{
  "model": "sound classifier",
  "dataset": "chords played on synthesised instruments",
  "train_examples": 52083,
  "noise_aug": 0.01,
  "time_shift_ms": 50,
  "n_mels": 64,
  "hop_length": 160,
  "input": "log_mel",
  "spec_augment": false,
  "win_length": 512,
  "targets": ["playing"],
  "num_classes": 4,
  "arch": "conformer",
  "norm": "layernorm_no_bias",
  "hidden_act": "quick_gelu",
  "mlp_ratio": 2,
  "head_dim": 32,
  "fused_qkv": false,
  "qk_norm": false,
  "layer_scale_init": 0.01,
  "inner_norm": false,
  "drop_path": 0.1,
  "subsampling": 2,
  "layers": 10,
  "width": 160,
  "positions": "learned",
  "kernel_size": 31,
  "loss": "cross_entropy",
  "init": "torch_default",
  "residual_init": "none",
  "optimizer": "adamw",
  "learning_rate": 0.0029,
  "beta1": 0.9,
  "beta2": 0.999,
  "eps": 1e-06,
  "max_grad_norm": 5.0,
  "ema_decay": 0.995,
  "magnitude_pruning": 0.5,
  "max_steps": 4800,
  "batch_size": 128,
  "epochs": 11.8,
  "lr_schedule": "constant",
  "warmup_steps": 140,
  "weight_decay": 0.0
}
Rows from block 6 of a small sound classifier, named by matrix and row number. Rows with one number belong to one neuron. Each number is 50 + 15 x the weight over its row's rms, rounded and kept within 0 to 99. All counts start at 0.
After each neuron's rows are labels from the 100 clips, of 14976, where the neuron reaches its highest value: "top examples" is what is common among them. Only what is clearly more common there than usual is listed. The data: chords played on synthesised instruments.
# fc1: first MLP up (model.blocks.6.ff1.fc1.weight, 320x160), inputs 0-159
# fc2: first MLP down (model.blocks.6.ff1.fc2.weight, 160x320, transposed), outputs 0-159

fc1.284:43 56 50 19 31 20 50 89 50 50 70 70 68 50 50 50 50 76 72 50 50 50 50 61 50 50 50 67 50 50 50 50 57 43 91 82 56 50 50 90 47 50 50 60 50 50 50 73 43 50 56 50 02 11 50 99 50 65 43 38 50 47 50 50 50 50 50 72 50 50 29 48 50 56 50 77 77 50 50 45 40 40 76 41 50 50 47 50 50 50 50 57 40 61 50 48 72 74 50 98 76 50 70 50 50 50 32 50 50 50 23 28 50 50 50 38 30 70 91 27 50 50 50 50 36 34 50 50 50 50 68 36 57 55 50 52 50 26 50 50 37 60 41 50 50 50 50 50 50 50 83 66 50 38 85 50 60 50 50 50
fc2.284:38 50 50 50 70 50 94 50 50 50 50 50 50 41 07 50 67 50 81 42 59 50 73 50 50 71 50 50 50 08 49 50 82 55 50 50 32 50 50 50 51 40 50 50 50 50 50 50 50 73 63 36 50 50 36 50 50 50 50 50 65 42 50 50 34 30 50 50 50 50 71 50 67 22 50 41 50 47 50 40 50 50 50 50 44 50 50 32 50 50 80 50 27 50 27 73 50 50 50 31 50 32 50 50 50 50 50 55 67 64 17 50 73 50 50 50 50 50 22 49 95 50 72 91 50 50 38 32 76 42 50 67 50 50 50 14 50 77 86 50 12 50 50 34 38 77 50 50 50 60 37 40 37 91 92 50 65 50 50 50
top examples: playing: arpeggio down

fc1.280:50 63 50 50 50 03 50 13 50 50 50 54 43 50 50 66 50 50 63 87 50 50 50 35 43 41 26 52 50 79 50 50 50 50 50 50 50 55 23 50 99 50 50 50 50 50 57 44 64 50 50 50 36 68 50 61 20 50 50 77 20 50 50 50 50 50 75 46 50 50 50 72 50 50 50 77 50 50 43 50 47 50 50 64 50 50 94 50 50 50 67 50 50 50 50 50 50 33 50 67 50 50 42 50 21 78 50 50 44 63 50 56 50 50 50 64 45 50 81 62 50 50 50 50 02 50 67 92 65 50 50 50 50 50 50 50 25 86 50 50 66 50 50 54 50 50 50 50 89 50 27 50 50 33 20 50 50 50 50 31
fc2.280:65 50 50 50 50 50 43 50 50 00 64 50 50 50 50 68 00 50 82 50 60 50 50 50 50 50 54 50 50 50 49 44 50 50 81 52 50 50 50 40 30 50 57 67 50 50 50 45 50 50 53 52 61 50 36 50 61 58 50 15 45 50 49 58 00 79 50 50 54 50 50 91 50 46 50 50 40 57 50 66 50 50 57 50 50 49 50 50 50 44 50 78 40 50 50 50 50 50 50 50 46 50 03 50 57 62 99 27 48 51 50 50 50 50 50 50 50 50 50 94 08 41 50 50 50 50 50 50 37 50 58 50 36 12 09 50 50 50 50 50 50 13 30 49 62 50 50 50 50 50 50 50 68 69 50 50 63 50 50 50
top examples: playing: arpeggio up; organ-like

fc1.123:50 50 25 50 50 50 50 79 50 32 50 50 50 50 50 50 50 50 50 50 50 31 21 21 31 50 50 24 50 50 76 45 66 50 50 50 50 38 20 74 50 50 84 50 50 50 64 68 65 57 50 50 00 50 50 50 50 79 21 50 50 78 69 83 50 50 56 78 50 50 50 50 50 65 60 67 50 50 50 59 71 78 27 50 44 31 50 50 50 67 50 27 50 36 50 62 50 50 24 64 65 39 50 75 50 50 25 50 50 33 67 76 28 28 35 50 50 50 62 50 72 50 71 50 50 36 28 50 57 50 50 38 50 31 50 69 50 41 50 54 36 50 50 35 36 50 50 50 50 50 50 50 21 63 72 78 50 50 50 00
fc2.123:50 50 50 42 42 50 50 34 50 97 50 50 50 66 25 40 50 70 50 69 61 58 50 50 50 50 66 50 61 50 35 50 72 50 50 50 50 50 20 50 50 50 50 35 39 50 50 50 50 52 53 50 50 50 50 13 36 55 50 50 50 50 50 50 50 50 50 75 50 50 50 50 50 75 50 50 50 40 99 50 50 50 42 24 50 50 50 50 50 30 34 50 52 50 50 63 43 50 50 75 50 50 50 61 48 46 99 76 50 80 50 22 40 74 44 49 73 99 50 50 50 67 50 39 19 32 50 50 72 63 50 50 04 89 50 50 50 50 80 50 15 50 50 50 59 50 50 50 06 39 42 86 68 50 50 50 32 50 50 56
top examples: vibraphone-like

fc1.301:50 69 31 20 50 41 42 50 56 50 45 50 50 37 45 50 50 50 50 50 50 17 47 50 50 68 75 50 50 50 29 50 50 50 79 50 50 35 50 59 23 50 50 50 58 50 86 50 50 62 50 81 50 39 50 68 88 50 47 50 59 81 40 28 76 40 50 61 50 41 46 50 50 77 32 72 50 50 65 50 50 34 29 50 50 29 26 50 75 79 50 33 26 87 63 55 51 50 50 42 56 50 50 50 41 72 50 50 50 40 61 50 41 24 88 59 27 50 65 68 74 50 50 50 50 38 77 26 50 50 50 43 85 46 50 52 30 66 50 50 50 50 71 73 50 50 50 50 67 61 50 50 50 62 65 75 50 50 59 00
fc2.301:50 32 50 50 68 50 50 46 52 37 50 50 50 40 51 50 42 50 50 50 50 50 50 61 50 76 48 50 66 50 48 69 50 50 50 50 50 50 50 50 41 50 50 50 50 50 76 50 50 89 50 50 50 51 42 50 50 45 50 42 50 64 61 68 57 77 50 50 14 50 50 50 50 34 53 52 50 50 50 50 50 00 50 50 37 52 50 18 67 50 72 50 46 47 50 66 33 33 50 50 50 50 50 50 80 35 50 50 34 45 98 28 50 50 64 89 50 50 50 50 50 50 42 97 43 26 50 50 50 43 16 36 69 39 30 50 50 50 50 42 50 29 39 50 60 43 50 50 00 74 50 50 50 50 51 50 50 64 10 79
top examples: playing: arpeggio down

fc1.119:50 50 57 50 66 34 50 50 50 43 50 50 50 50 50 87 75 50 68 50 39 74 34 47 68 67 50 32 26 50 48 45 58 50 71 67 50 50 11 50 07 50 70 61 50 50 29 50 38 50 68 50 50 50 50 50 50 50 26 51 65 50 50 50 50 64 50 50 50 50 63 50 33 60 80 50 22 74 37 50 50 32 55 50 26 50 50 70 54 50 50 50 50 59 53 30 73 50 21 50 38 39 65 50 59 76 24 35 50 31 52 50 50 39 70 35 50 86 50 10 50 79 49 38 50 50 50 97 57 73 61 65 58 73 00 65 42 50 41 50 50 50 50 32 50 46 28 50 64 68 58 50 37 50 50 50 83 49 66 26
fc2.119:42 76 50 50 20 42 51 52 50 41 50 50 50 64 61 50 50 50 14 50 50 50 50 64 78 27 50 55 50 50 43 50 63 52 60 50 50 50 42 27 53 32 50 50 40 28 86 50 50 50 50 38 00 50 50 81 40 49 50 50 33 22 60 80 50 00 50 42 50 50 52 26 50 50 50 42 34 50 50 50 52 51 41 32 50 50 50 50 50 50 71 30 50 50 84 50 50 52 50 57 50 64 54 41 57 34 47 72 58 50 46 50 36 34 47 47 59 68 50 50 52 50 53 50 60 51 61 50 39 31 50 77 62 50 91 73 83 57 50 57 50 50 50 45 33 46 39 50 50 12 27 33 50 50 48 69 71 50 00 55
top examples: playing: arpeggio up

fc1.245:50 50 47 50 75 50 50 50 50 50 50 50 50 50 50 92 50 50 50 72 50 46 50 31 50 50 57 71 88 50 50 20 50 50 50 50 50 50 50 99 50 52 50 52 50 50 50 50 78 58 50 50 04 58 50 48 64 69 50 50 26 63 73 50 50 19 93 52 50 48 50 83 53 50 50 50 50 87 50 77 50 50 52 50 50 50 77 46 50 50 60 50 60 50 50 38 50 50 50 50 50 80 85 50 75 50 24 41 50 50 50 50 32 26 50 50 50 50 25 50 50 50 50 50 50 58 50 15 56 50 50 50 50 50 17 50 13 50 96 50 50 50 50 50 71 56 62 50 67 50 50 57 34 57 50 62 50 30 81 09
fc2.245:50 62 26 23 50 50 82 81 30 31 50 48 41 45 45 50 34 73 74 50 52 50 45 50 50 50 70 55 65 29 50 50 50 52 50 56 50 50 47 50 43 58 64 50 20 22 50 44 39 50 50 50 33 38 58 50 44 50 50 38 50 33 50 50 45 50 50 50 50 50 41 33 50 50 50 41 68 50 50 50 38 45 50 50 40 50 40 75 08 45 38 50 75 50 39 20 33 59 23 50 32 50 36 51 50 50 50 50 50 74 89 49 50 50 50 50 70 50 40 50 28 81 50 50 50 56 55 50 50 31 82 50 50 13 00 00 50 50 40 50 56 43 50 36 44 50 50 19 50 50 50 66 50 59 50 37 50 70 90 50
top examples: playing: arpeggio up; organ-like; instrument: clarinet-like

fc1.122:60 44 37 50 50 80 50 74 50 50 50 84 50 50 50 83 70 47 79 50 39 50 94 27 50 50 50 50 50 50 63 34 50 50 50 64 50 50 02 50 37 50 50 79 67 50 51 50 50 50 37 50 00 45 66 50 46 39 50 50 50 50 50 50 27 31 67 61 31 50 60 62 55 50 50 70 50 58 38 50 50 50 90 50 26 74 50 79 61 50 64 61 50 50 50 50 61 26 50 59 66 50 60 65 51 50 49 60 50 50 41 64 50 50 50 50 50 40 50 50 50 73 58 50 50 71 36 50 46 78 50 50 65 50 50 50 33 50 50 50 12 50 36 65 77 61 50 18 50 38 50 50 72 49 50 50 65 50 50 03
fc2.122:29 50 50 50 50 50 50 50 33 43 50 50 50 49 50 50 49 50 50 49 50 50 42 50 40 50 50 45 50 50 54 50 38 50 55 46 26 50 24 35 38 49 47 41 35 50 23 63 46 56 49 50 50 50 38 22 65 50 36 50 50 50 08 61 50 69 50 50 90 43 50 50 50 55 50 50 50 44 50 50 40 09 59 34 33 45 50 87 22 50 50 31 50 50 57 50 50 56 50 50 50 40 38 31 50 48 50 27 50 82 50 50 50 50 66 86 70 50 50 48 40 50 50 50 50 50 50 16 50 65 50 51 03 10 17 00 34 50 50 73 50 69 20 37 30 47 99 50 50 50 65 68 29 55 75 50 50 59 50 85
top examples: arpeggio; playing: arpeggio down; organ-like

fc1.116:47 53 50 47 50 28 50 50 50 50 12 50 12 50 50 69 55 84 50 50 50 63 28 40 50 50 30 69 56 28 99 28 60 50 63 87 72 50 50 50 75 42 50 50 21 64 41 50 53 33 65 50 27 50 43 50 29 50 20 50 50 50 67 50 50 29 50 50 85 54 50 50 47 50 50 45 12 77 38 50 56 50 47 50 70 50 66 50 50 50 50 50 50 50 50 50 60 90 50 50 36 32 50 50 50 50 16 63 50 50 50 50 22 50 72 54 50 83 50 50 62 50 33 50 24 39 50 56 34 50 50 50 50 36 34 50 67 31 50 50 50 74 57 50 50 47 36 50 89 50 73 50 30 82 12 50 50 50 50 41
fc2.116:50 50 56 32 00 88 99 50 65 37 50 45 77 50 50 50 54 50 50 58 50 40 61 50 31 50 60 50 50 54 50 50 50 50 28 50 16 75 52 50 49 30 32 50 50 44 50 50 51 48 50 46 23 50 61 64 50 50 50 50 49 50 50 50 78 20 50 50 50 37 85 54 50 50 50 42 44 50 14 50 50 53 50 50 62 25 50 50 78 50 44 50 50 74 79 50 50 50 50 67 50 50 64 61 51 50 58 49 49 50 30 50 36 44 21 25 59 20 57 70 50 23 50 68 45 67 52 21 50 50 49 50 86 39 50 96 50 50 50 62 60 50 78 50 50 50 50 50 52 31 61 14 50 50 80 86 50 50 50 50
top examples: playing: arpeggio down

fc1.294:50 50 50 43 50 50 50 50 65 49 50 50 45 26 50 68 77 88 50 65 50 58 50 50 50 50 50 50 50 64 35 50 50 50 50 50 50 69 00 73 28 55 50 50 50 72 78 50 53 50 38 50 51 50 50 78 53 77 50 50 14 50 50 50 50 50 52 50 47 50 50 73 86 50 50 69 50 64 50 50 50 67 50 50 50 50 56 50 81 30 50 43 50 50 50 50 73 66 50 50 50 01 47 75 50 50 42 44 50 26 50 50 10 50 50 50 50 50 74 50 50 54 82 50 50 50 53 62 50 73 38 37 50 50 50 72 50 75 50 50 79 65 50 72 50 74 50 50 81 57 50 50 05 50 50 50 64 38 45 00
fc2.294:34 50 92 72 50 36 50 50 61 00 50 50 37 44 57 50 50 73 84 50 60 33 68 56 69 50 50 50 38 26 26 50 50 63 50 50 50 50 50 50 50 64 50 25 50 50 50 53 50 50 50 50 50 50 39 50 38 50 63 50 53 36 34 50 57 60 50 78 50 50 50 50 43 50 50 75 50 50 28 32 50 03 43 50 50 47 50 26 50 50 50 50 36 50 50 50 50 55 50 50 50 50 50 50 70 50 50 50 33 50 88 26 50 50 50 50 28 50 50 50 50 50 75 50 50 41 56 50 50 40 50 23 87 60 50 50 03 50 60 50 09 33 66 50 46 41 50 13 17 50 58 15 50 50 50 70 50 50 50 47
top examples: strummed; marimba-like

fc1.157:50 68 57 50 17 50 43 50 50 50 50 50 50 50 43 74 50 68 85 50 50 23 50 22 50 50 43 48 50 50 33 50 50 50 50 50 77 53 50 76 50 76 50 63 42 50 84 57 50 61 51 50 00 10 33 57 50 50 50 50 50 50 78 56 77 71 57 50 64 50 50 50 50 36 50 50 50 75 71 50 50 50 58 50 50 23 50 50 89 34 50 50 50 50 50 68 50 45 50 50 68 28 50 50 32 50 66 62 74 50 50 50 22 50 67 50 66 50 50 50 50 74 50 58 28 30 54 50 50 82 50 50 50 41 50 50 32 65 47 38 73 50 50 50 68 50 50 32 85 45 75 45 50 50 70 50 71 38 50 00
fc2.157:50 32 69 57 50 50 36 50 61 79 50 66 21 60 50 50 41 61 50 62 65 66 50 77 50 46 50 50 56 50 50 50 34 50 50 50 44 50 50 65 86 68 74 50 50 50 50 50 50 85 50 32 26 50 50 30 50 53 58 38 50 50 35 37 79 49 78 77 50 79 50 50 64 50 47 50 44 50 75 62 45 50 31 50 42 40 10 06 75 57 30 50 65 55 50 50 50 39 42 73 50 63 56 53 12 12 81 58 45 64 50 52 50 50 50 47 17 50 50 50 25 50 68 50 55 38 63 50 50 50 50 12 12 50 73 50 50 50 50 39 11 50 27 18 26 50 50 47 50 50 50 50 50 50 50 25 48 50 50 72
top examples: strummed; vibraphone-like

fc1.289:50 32 55 50 57 50 50 50 50 46 50 50 50 47 64 74 50 60 70 54 66 50 29 50 74 50 50 50 22 38 74 50 50 50 50 35 50 56 50 71 50 43 57 50 32 50 66 55 50 36 62 50 00 28 50 50 50 50 28 50 72 27 50 51 58 80 61 57 56 50 36 60 61 50 57 59 50 55 72 57 00 50 62 62 50 60 33 47 50 50 50 48 67 73 67 50 50 50 50 64 50 55 56 61 47 69 50 50 72 67 33 39 50 50 50 50 42 55 56 77 50 67 50 33 50 43 50 22 50 50 65 50 31 69 50 50 61 71 12 50 50 50 43 45 32 62 50 50 99 44 99 46 50 81 50 50 60 50 26 21
fc2.289:50 50 33 50 50 50 58 26 60 66 49 50 50 62 27 50 85 50 50 50 40 63 96 50 50 59 35 61 82 50 50 50 50 50 95 61 48 52 69 50 50 50 50 38 50 50 50 50 50 57 74 36 40 59 45 50 50 33 55 50 50 50 50 74 93 39 50 46 50 84 84 46 59 50 50 50 40 50 50 50 68 50 25 50 50 50 50 39 23 50 36 53 27 29 50 50 50 41 50 35 50 80 50 50 50 50 40 32 50 37 50 57 50 64 42 50 50 50 50 15 53 70 82 50 50 66 30 50 50 33 50 64 19 50 35 02 31 50 99 76 50 50 50 50 38 70 50 74 50 50 50 55 44 50 50 60 50 50 50 50
top examples: playing: arpeggio down

fc1.308:47 61 63 50 44 73 62 71 50 93 50 74 67 50 50 50 48 36 59 50 53 50 50 12 50 50 30 50 50 68 50 77 50 50 50 50 29 39 25 49 99 56 50 27 34 50 23 48 35 51 50 50 43 50 50 53 50 50 50 50 58 50 51 28 50 50 69 50 27 62 50 50 50 51 19 66 50 26 39 36 50 85 53 55 50 50 99 48 22 50 61 47 50 50 50 56 64 19 50 60 50 55 61 50 50 72 47 50 46 50 21 66 57 50 85 50 50 50 43 50 50 50 50 43 50 50 47 50 50 50 43 50 50 28 85 31 41 50 80 50 44 76 26 50 62 50 50 50 50 73 50 17 75 37 25 47 50 50 54 04
fc2.308:27 56 50 84 50 50 50 50 50 50 50 50 50 50 50 50 50 50 98 50 44 50 70 82 74 34 49 27 36 25 40 50 39 50 71 50 50 57 50 37 33 46 50 36 50 50 50 50 50 50 00 28 53 50 38 33 50 50 71 64 50 28 50 83 50 50 50 56 73 66 50 50 66 50 48 50 50 50 50 60 51 15 58 50 50 50 50 50 50 50 50 50 50 50 65 24 50 50 50 51 30 50 50 63 87 52 50 50 50 50 49 50 76 50 57 50 55 74 58 60 50 50 69 50 50 50 50 50 50 50 50 33 60 45 32 00 30 50 22 50 19 47 50 00 66 50 99 50 50 50 40 50 50 42 50 57 39 35 49 50
top examples: arpeggio; playing: arpeggio down; harpsichord-like

fc1.299:50 50 44 37 50 18 50 50 50 50 50 50 50 50 50 50 50 33 80 50 51 39 82 63 50 50 50 19 50 50 50 62 45 41 50 65 50 50 29 43 26 50 50 39 50 50 91 50 50 50 50 78 36 30 45 50 79 50 50 50 58 50 63 50 50 50 19 50 50 50 31 50 50 50 67 76 65 48 50 60 50 63 50 50 25 50 50 34 83 50 50 50 50 50 45 50 46 50 50 59 50 33 34 50 42 62 50 56 74 50 50 63 50 50 50 50 50 50 55 59 50 50 97 50 50 50 50 50 50 65 64 28 50 50 48 50 41 76 85 50 68 64 30 61 61 26 82 50 50 57 61 50 50 75 50 55 71 80 50 00
fc2.299:50 50 56 76 75 50 50 50 50 50 50 72 53 40 50 29 50 50 50 50 33 21 45 50 50 50 51 50 50 28 50 50 59 50 50 50 74 53 50 49 50 72 49 53 50 50 50 43 50 90 93 60 50 39 50 80 63 58 50 70 61 51 50 38 50 50 50 57 50 50 50 72 63 35 34 58 39 21 50 50 50 25 50 50 50 38 09 50 50 71 19 50 50 68 50 50 50 61 50 50 50 50 50 60 50 44 50 50 50 50 61 51 76 36 50 50 33 50 44 72 50 76 50 50 42 58 42 64 50 59 50 50 99 53 50 50 50 50 50 61 50 50 20 00 40 64 15 52 50 26 64 26 50 50 50 28 50 50 15 31
top examples: strummed; vibraphone-like; instrument: marimba-like

fc1.314:28 35 50 47 30 50 50 66 50 50 80 50 72 72 31 51 50 31 64 61 50 00 50 54 50 36 94 25 50 50 35 50 53 50 62 50 50 50 18 68 50 50 47 50 50 78 50 50 60 54 34 50 50 10 64 91 77 76 50 50 50 50 50 20 67 55 85 50 50 50 50 84 50 50 50 50 50 78 50 29 30 50 50 50 25 43 50 35 50 50 57 50 50 93 50 50 50 63 50 73 50 39 75 50 37 56 50 70 50 50 50 40 50 50 48 50 30 50 43 39 50 50 50 62 72 50 33 33 50 50 54 38 50 50 38 50 24 50 50 63 50 50 45 75 50 50 50 50 50 49 58 52 70 50 50 70 89 50 50 02
fc2.314:59 63 50 56 50 53 21 50 64 50 50 50 50 50 50 50 50 50 83 50 66 74 50 50 55 50 38 50 59 61 50 63 50 50 00 21 67 50 39 50 07 50 50 50 50 50 72 50 50 60 29 50 99 94 41 50 40 57 53 37 50 50 55 50 50 80 49 50 83 50 50 55 50 64 73 37 50 50 59 50 50 48 50 50 50 50 50 50 50 50 50 69 50 50 75 50 62 50 50 50 50 50 50 50 50 09 41 57 55 87 98 50 68 50 50 46 50 50 50 50 17 45 50 50 50 53 50 79 65 58 50 50 50 68 34 68 50 50 50 50 50 50 25 13 58 67 50 91 50 50 59 50 50 50 23 39 50 50 50 90
top examples: arpeggio; playing: arpeggio down; clarinet-like

fc1.168:50 51 49 50 59 08 50 87 50 50 73 70 09 50 50 59 50 63 55 56 50 50 50 52 64 50 50 50 50 74 50 46 50 50 72 36 50 50 31 75 67 50 50 51 56 64 61 50 50 50 50 50 50 33 62 69 57 50 50 52 63 97 50 50 43 50 50 64 50 50 37 50 50 50 17 47 56 53 50 48 50 71 32 50 50 50 50 48 85 50 50 50 50 50 50 50 62 50 38 50 79 50 50 50 42 50 45 50 61 72 50 50 50 50 63 82 50 47 61 81 50 50 50 52 23 32 50 50 50 69 50 50 50 50 20 50 52 93 50 29 77 50 50 50 37 76 50 70 82 12 50 50 50 50 75 50 50 50 50 00
fc2.168:50 59 32 50 50 50 50 50 50 50 50 47 50 50 50 50 50 57 50 58 50 50 50 50 76 50 50 86 50 51 50 38 53 45 30 35 50 61 50 50 21 53 68 50 50 50 69 52 50 50 50 50 50 43 38 50 50 50 50 50 50 48 50 69 74 50 50 54 50 50 50 50 50 46 50 61 50 50 50 50 50 25 50 33 50 32 50 50 38 64 63 50 33 64 50 50 63 66 50 50 50 50 50 50 60 50 50 50 43 71 50 66 50 50 58 52 36 52 50 72 12 50 67 50 50 50 50 50 50 50 43 50 86 79 50 50 00 57 50 50 51 50 69 00 50 50 50 50 00 48 65 00 50 24 60 60 55 38 14 54
top examples: vibraphone-like; marimba-like

fc1.4:50 50 52 50 55 50 30 77 63 50 75 34 50 56 70 66 50 94 50 53 84 57 01 50 78 50 50 50 50 51 50 69 49 61 85 55 50 50 52 50 00 59 73 50 50 50 50 63 50 63 67 50 50 50 50 50 50 97 36 85 64 50 50 67 52 50 50 50 50 50 80 50 50 90 41 44 50 72 50 50 50 62 60 45 50 50 57 50 50 50 52 50 50 44 50 48 50 73 50 50 50 50 50 76 50 50 29 39 38 50 50 56 50 53 50 50 65 73 50 32 50 50 61 69 50 48 50 54 56 40 50 55 68 50 50 84 50 50 50 50 50 50 38 24 45 42 45 83 50 33 50 50 50 83 56 50 76 07 50 50
fc2.4:64 42 50 50 93 50 64 54 34 09 27 50 50 70 50 63 57 62 50 40 64 50 50 50 52 45 50 50 50 50 50 62 50 44 84 65 50 50 50 50 50 50 50 59 50 63 50 29 29 50 74 50 50 55 50 22 55 47 50 50 50 50 50 84 69 24 48 50 50 97 50 50 50 45 50 50 50 46 50 37 50 50 35 50 65 57 10 78 49 72 50 34 50 30 18 50 51 50 51 35 50 50 76 50 50 50 50 61 50 58 50 50 21 50 50 50 50 72 50 50 13 50 58 21 54 50 50 50 18 39 50 10 79 25 50 54 46 50 25 50 50 64 21 78 50 50 94 50 50 34 50 50 59 32 71 44 82 63 29 64
top examples: playing: arpeggio down; marimba-like; instrument: vibraphone-like

fc1.251:50 36 26 50 38 23 50 75 50 50 59 61 67 56 50 19 76 64 40 50 50 31 50 50 40 86 50 25 50 73 40 50 30 35 55 50 50 57 50 50 27 49 45 50 50 50 50 50 50 58 50 82 41 50 31 50 50 50 50 68 50 50 31 41 55 50 31 55 50 60 71 50 88 50 50 45 46 69 60 50 50 50 50 50 29 50 45 72 79 50 50 50 21 73 50 50 73 50 50 50 50 50 50 60 54 65 50 26 50 72 50 50 59 50 76 50 43 50 67 50 50 50 69 50 50 50 72 50 50 50 63 66 50 50 50 40 50 69 50 23 76 64 54 66 50 50 50 20 61 43 50 69 50 50 50 72 50 50 50 00
fc2.251:50 45 50 56 87 35 50 50 70 50 50 50 56 50 50 52 76 50 60 50 34 61 50 65 50 50 50 50 47 50 50 35 50 50 50 50 51 52 50 42 50 50 50 50 28 39 50 65 50 66 94 56 32 70 50 43 50 50 37 64 51 50 50 50 86 50 87 50 50 50 53 66 56 50 50 50 31 50 50 65 50 50 50 50 50 51 50 35 59 50 50 65 50 50 34 50 50 53 50 50 50 61 21 38 74 43 50 60 71 50 50 40 89 50 71 50 50 50 61 49 19 50 63 50 50 32 50 50 47 35 26 50 50 51 50 00 20 50 50 50 50 32 50 00 41 50 50 56 50 50 50 50 59 50 67 50 37 50 50 50
top examples: strummed; marimba-like; instrument: vibraphone-like

fc1.68:42 50 66 48 41 50 77 50 58 50 60 50 50 50 29 71 50 71 50 50 50 50 57 63 57 41 50 50 49 50 50 50 60 50 71 71 41 66 58 57 50 75 50 50 17 65 50 50 50 55 32 67 00 50 56 50 66 54 50 80 47 50 50 41 80 50 50 60 50 82 50 59 50 75 61 70 80 50 86 50 38 26 29 59 50 42 44 50 65 47 29 50 30 64 62 50 50 63 50 50 50 33 62 62 68 32 61 34 69 37 57 17 50 50 60 50 62 68 68 59 83 50 59 50 50 56 25 50 69 56 64 37 50 50 50 50 42 50 50 38 41 40 50 50 50 65 34 67 84 50 60 36 50 76 71 56 67 33 40 00
fc2.68:77 64 50 32 75 76 50 50 50 91 50 85 50 58 59 37 72 59 50 14 50 61 77 39 18 50 44 50 78 17 50 50 50 60 77 50 52 61 37 61 75 57 50 42 50 58 69 55 67 62 50 50 24 50 61 50 50 50 50 30 50 50 50 50 50 75 41 65 62 50 50 30 50 63 51 46 49 40 67 50 50 50 50 78 50 50 50 21 50 50 30 55 50 50 23 64 50 44 64 58 42 50 50 50 47 44 58 41 71 50 69 58 50 61 56 32 30 52 36 50 32 50 50 50 50 38 58 50 78 63 50 50 50 34 81 50 39 50 99 96 24 50 16 50 56 50 50 50 36 64 70 60 62 50 50 27 54 65 50 31
top examples: playing: arpeggio down

fc1.30:50 50 50 50 71 50 50 50 50 37 50 50 50 56 66 50 50 61 60 62 50 39 83 24 50 32 29 50 50 72 55 50 39 71 50 21 50 50 50 68 84 43 53 67 33 50 50 54 50 50 50 50 15 50 50 50 50 46 50 75 42 50 83 50 56 50 88 50 25 50 42 50 56 37 23 50 62 77 31 50 46 69 62 50 50 67 99 50 45 54 50 50 69 25 36 50 50 50 50 50 50 45 29 50 17 56 58 47 73 50 50 50 35 50 54 43 50 66 50 86 45 80 55 45 50 50 65 46 50 50 50 50 36 50 31 50 50 50 80 50 42 44 56 49 50 50 91 22 87 50 56 31 50 50 11 50 56 37 50 00
fc2.30:57 86 55 50 50 50 84 50 50 07 54 50 50 38 57 50 23 50 96 69 50 62 50 50 50 91 50 50 50 50 50 68 56 50 77 63 50 42 44 50 08 88 50 39 50 50 50 50 31 50 50 50 39 82 50 50 66 78 58 50 50 53 50 50 52 50 50 50 59 50 50 64 50 50 55 50 50 69 50 50 27 51 76 74 50 25 50 50 50 55 50 66 50 29 68 50 50 52 26 37 50 62 50 27 50 50 65 70 50 47 53 41 50 46 50 50 50 27 63 36 61 50 42 50 50 35 50 50 10 50 68 66 07 50 54 50 11 58 29 50 53 33 46 50 54 64 88 50 50 50 71 16 62 50 35 70 50 50 79 67
top examples: arpeggio; playing: arpeggio up; organ-like

fc1.311:50 48 50 60 50 50 50 73 68 33 58 64 50 61 68 28 58 50 50 50 50 50 50 50 50 43 50 65 50 61 72 45 50 50 65 77 99 67 24 65 50 50 66 50 50 68 50 50 50 50 50 55 00 16 50 89 50 50 50 50 50 50 79 50 50 25 50 50 83 31 59 31 50 56 50 29 50 70 50 60 50 45 50 62 50 50 38 50 50 40 50 67 62 50 68 28 50 50 50 70 50 50 65 52 50 50 50 40 50 50 36 50 50 50 30 65 50 72 74 45 47 60 50 50 50 30 50 40 50 50 74 64 50 43 50 64 34 45 50 50 50 39 28 59 68 54 50 52 84 32 50 50 39 49 50 33 50 50 66 00
fc2.311:40 25 50 72 50 27 25 50 53 50 61 50 50 59 50 31 50 62 93 27 29 29 24 47 50 35 50 95 47 43 56 33 59 38 50 50 58 50 53 41 91 50 52 50 50 50 50 29 50 50 90 50 04 54 73 48 50 57 50 50 30 41 63 50 50 50 50 50 50 36 26 50 60 50 50 50 47 50 50 65 52 50 29 50 42 21 11 36 50 41 50 50 56 50 50 40 50 50 50 50 50 74 36 36 48 50 91 53 58 50 50 50 50 38 50 77 68 50 50 29 29 50 50 54 51 60 59 92 50 50 56 50 67 50 22 11 50 50 50 63 50 68 18 50 50 58 50 50 37 44 78 50 33 50 50 50 80 73 23 50
top examples: vibraphone-like